From a checkpoint of a small multi-label image tagger.
Training: soap at rate 0.0029, 22600 steps, batches of 128.
Rows from block 9 of a small multi-label image tagger, named by matrix and row number. Rows with one number belong to one channel. Each number is 128 + 24 x the weight over its row's rms, rounded and kept within 0 to 255. All counts start at 0. Numbers have three digits each.
After each channel's rows are labels from the 100 images, of 14976, where the channel reaches its highest value: "top examples" is what is common among them; "peak on" is the class under the peak. Only what is clearly more common there than usual is listed. The data: pixel-art sprites of 400 made-up characters on tiled backdrops. In brackets: how many of the 100.
# convs0: first 3x3 conv, stride 2 (model.blocks.9.convs.0.weight, 128x64x3x3, standardized in use, each kernel summed), inputs 0-63
# convs1: second 3x3 conv (model.blocks.9.convs.1.weight, 128x128x3x3, standardized in use, transposed, each kernel summed), outputs 0-42

convs0.121:120162147133152110105117114102104116177153106170133138134062119144132137130168118094135167088120146133136128134126116170115174151122117104145164159105094154111091119094132110139151131099114137
convs1.121:119122118122133126139123148071192119133129123160147124105090150134157126143155143062093129102137147118120156043103160115178156113
top examples: blue (52); black (44)
peak on: sprite (85)

convs0.97:117133103157148103176170150126094140117136126109123129116060100090143115153105142140130081122169138111149096164145142138106127115150150132106117148144121120126182085130124155134086127125107106
convs1.97:172113115191129156170139135172135136136109135131116183142132139150112135176158122110126116173125156122139112108114134109174139110
top examples: large (75); red (52)
peak on: sprite (60)

convs0.3:142117126154151094196082100111113136139167094110156136157135148112146131094119139128115110121113139153089108123136090123160165137137128097115130134117137133100155133101119136156100090127063144
convs1.3:105134125132104134162180121146106101130121074119083141127138130130188139152193105150110151174154097095171118124146126123172119141
top examples: yellow (51); orange (33)
peak on: sprite (82)

convs0.111:112122097122116141079132081138156118163150125123123119088149157150133125163172119117134122148113145158118102099136126061112149133078145186111123147124141116126133122153116141146117096120179119
convs1.111:125128102109102131112120144133127119133151111124166125094125106130114114117129153103138138111092165102155185079170095135114131094
top examples: white (80)
peak on: sprite (51)

convs0.106:142111110118114162134122158127121080159111139151118100148143142137099137154081170122139166172148156095140080112136148116149120131125124095124114106112163117145183106132097125127181131143099146
convs1.106:176087119131103120125095126083140141115126123117135147156128154103133104133115153123109133112101124121158136129139132132106083087
top examples: orange (74); large (73)
peak on: sprite (62)

convs0.83:114123107104097115117112106103138119170139108105126135100094110152111124117166125153143176106114115142125106130147120134033159140129159156125122084117147096159125122148162147125126136167112129
convs1.83:114123105142131097134101131162137116102140148123153144135111141091133119176155124079151092110121102163120149110202136119104117126
top examples: white (60); yellow (40)
peak on: sprite (90)

convs0.69:111146124109131134165162069113121114153158128103126142098166112112121108132131106123106106156080149115145110138163117091097121062108130201107117113135146141126135143139120173140121121128130118
convs1.69:115129101167138140098094122092134155143123085110129103140092130116150143145118117135144126131119168138092175113090111112151162132
top examples: brown (49); teal (35)
peak on: sprite (81)

convs0.36:161135129138129123150143104102109135147152114096166126195159129143142094114082156121106153124084140140084129107098143123167142096136111127112120153144123136109093148115117128144123145146059146
convs1.36:136161151117125135103134105141116139121099114139065101144149151111147130133164139128108101119164131147181132146117080140141091149
top examples: red (70); orange (29)
peak on: sprite (69)

convs0.102:126145107148148138130110108119124137112149093134124118103127096155113129137096120110130188147098147084147130141160146133218137098124079164119125092155138113106112130118101170136142119131121126
convs1.102:110126112162158108159129131067110141169144147124133131144122144158120148095112132174067098141138100127126142148088127137160098115
top examples: orange (96)
peak on: sprite (95)

convs0.99:140143084132119097137114123146118065173104133114141133144175107090135115113156118176120104129107136140127132156148124125115138095181125136120134139119173162133105139088093155100131098114106099
convs1.99:109115137134125174129097153165092117108133105105097110171155139156151091106100148115132135128151149107116099134103122117151129109
top examples: teal (57); green (35)
peak on: sprite (44)

convs0.51:124129108163100125139091151113111134138160122126151166122176120105126149135163111092134131118106087104124141143146104139087169135106162071125101088110135171125147136131160143130091127154116089
convs1.51:115164126060152116137122112140175132133132127107097159114115161130141125158113113152159114105134145125108113142151128097104135116
top examples: teal (73); green (27)
peak on: sprite (98)

convs0.91:154138131112138110132158137114122150087130135104151107144108104163111129111130115178152167108110135092127104137125122104165141122136085157115135226116123133121089127152108139101126138110096125
convs1.91:126135095076109139147021146066143123120156138141116110115096094143127124158128117156107143101134121129097135119113123125176160127
top examples: purple (27)
peak on: sprite (88)

convs0.77:131140153121083121098158136104094154181101178171148155084123123158133131109121160132095128129096142109139102144138102172133112137129121161141146135150115123136070090117126147129111114145115154
convs1.77:128113133160133129137104128115144156128140108187090116147172101120109110174094146107135124101112123128144124154128131126144173120
top examples: red (84); large (73)
peak on: sprite (79)

convs0.35:121176112133121112116071099112077145158133123161152128135054099123113101146125173126129148102122179103121144143131128133126142100136118148114130102122116123134129156090123178143140118157137104
convs1.35:117128121192134148127090159107143122131136165130137101130114148141103166163133143133104076119139110148136142085115099144148138132
top examples: black (79)
peak on: sprite (74)

convs0.8:104087107095111177121165107114105089155184101114123128134147129092144125125106092136134117171157119114105128131136109140092153126134140160158141187154134113107161130133110148143139096127101146
convs1.8:159108146126167146098168101151145136116121189138128130105116126171130107110146106136107113134126105131138129133117111164126159151
top examples: brown (81)
peak on: sprite (93)

convs0.89:129143113126108082126126084132085096103129102106147138131137118122132142174089136157131112133084127102077133148130102119139116141135103147139123212154123148147106139133190120106123126131134132
convs1.89:149130103099173168125113147140094127115129091128167156139140130135129112169126141162111148121118116134128148131147127156177129112
top examples: purple (97)
peak on: sprite (98)

convs0.44:201113129147154139136137124083120176088161088131128103158105124142102136075102104119115153100141141128117125108142142140131143120144096137123170094128124147103140134140112119154119073124120096
convs1.44:175108097159185108149112141114124110151111094129092095131082143109130150136103149107141126141139105194165133146140124095116070134
top examples: orange (54); red (46)
peak on: sprite (66)

convs0.53:112180128101108090124125136100094129159116108167159127126150152137096088109142123122154103132123119132112087127156135171138159157109152138112146158087099117183122146116090121126112111156121166
convs1.53:172111157109109126108141165138138130115077143145150147169156114137125138132077135133150133107107126131134148140109098103120122087
top examples: large (69); yellow (32); red (28)
peak on: sprite (85)

convs0.19:118153138128114134116136121102132112161135081144134112115139100151122166114069128112148130213125102134143183140139132144172089100128128133116109135122112131109113110140095138123182115120102142
convs1.19:092144124165149141142090128082123135160131132157129146122124081128106133047154136133132112132114073128127086140089107153092128150
top examples: orange (76)
peak on: sprite (88)

convs0.94:138106126126129182149194139122163124152167117126112116092116101129125120088107101121126118174140151105104103133116109113098105123138153150131128123166135085125138094140085117126139104173091151
convs1.94:134149128153145083105150122148123153082115156106131159108133073134167109099154121129137158105118122122116132084127129143144087141
top examples: brown (55); white (31)
peak on: sprite (64)

convs0.31:121135106136109098142084120100117148139173131111118164101101098097113111172141124103132149079080106129150135159151109144104189157136155130130122107115152136118135101110145146148083137138151106
convs1.31:152119114098137110138169153166146125120147147118098146156111138144140129185114119097120124122117104141112133124172111122124102107
top examples: yellow (100)
peak on: sprite (94)

convs0.15:094152118111108062090134126129156120138112126153151096156145161105121118119156206137147120134085132171131120135164165106135121135107132100122128145100147127165137131107112137106125087134110134
convs1.15:117097159107156152119104110117132137146140117148168077122122116104133103115158089114160105156130128134166142097172156093157123091
top examples: large (66); red (64)
peak on: sprite (80)

convs0.13:151123123161145094126168102151082106141129077120158126098156126137132093118105142111127141127123154105150142150110149126130129103126125135171131168078110137132085167073117160095127127150099141
convs1.13:181104154125131156118160165165145111125143161129167166133138155140153137155142121152130100130126151130126113130144139119150123121
top examples: large (68); teal (30); red (25)
peak on: sprite (63)

convs0.58:156097090118116109156122111130118104186109113125121127119149120179095119099175112143134134146121150124148125126110193105110164105118129183121119142088096137167116155141117102117119113111105125
convs1.58:148164124097077122124116117137119119123122156112131098165144142138118140108129124097120106158117137124096150112181141155112181132
top examples: white (99)
peak on: sprite (82)

convs0.59:139074147114128189116102125137127143114140098106097090168140157167142108192133128125104152126139120088097145104143136108147149163157141131166145109108131132091160124117116149150126132128109107
convs1.59:177107130113125118105131137138105093105138163105193127170097123106156154100103115133077120145142121139173124127136094113089093123
top examples: large (81); orange (26); pink (25)
peak on: sprite (45)

convs0.115:115121123107115144139142109143140161065125106085206147162134117127124096152121168176139126114096163149132106169113103128109109123145144107119122155143099148124101131142149110118132102101120107
convs1.115:107140155079167118102173092151127116129115119101166146063160139146091143141157157110141139107129151133145135146141124172158153141
top examples: large (71); red (59)
peak on: sprite (74)

convs0.22:136114128110133113120210131141103171180161143118116105123144101114072123213133125132142109125135094127131123148146098129139119106114144136155127125106127128089125125102112133116143114129131096
convs1.22:138161147141168084098104152123157122100155146149153165175110088132119135165117121096135146097135121114126148148107107132134133143
top examples: brown (47); red (47)
peak on: sprite (87)

convs0.9:110157112132157102143082114131142097162103118141123127135154127105159119115116157214126088152105109139137134128139122149119085084185096123130109169130127117132127138131127130154144120127149092
convs1.9:075104134147099197122123138126101117122163111129086132140146137126118098116129118195182142083130119130110089115109156141144134151
top examples: purple (65)
peak on: sprite (43)

convs0.73:110127112171124113129106225120139134132134128097133137134156117113125125104141130126147092160136155127138137142119129085113119053106182102109112087125141137109165130127122133125103131135137141
convs1.73:101120105119173150106123127126146118140118137128117143140108124114134151087118096121155086127128157115125126174155133087111153124
top examples: teal (100)
peak on: sprite (83)

convs0.49:126135144123162116105130099098107120170154112136130102177101141160144123156096182132121061148117092117140168123154117137116126147139161125082139108114106117102083143134096130150129135105108137
convs1.49:108136154153085146120121114079154121175169148180120143134098096137123152095133127074114141140130146156130139113111132095118128109
top examples: white (50); brown (26)
peak on: sprite (36)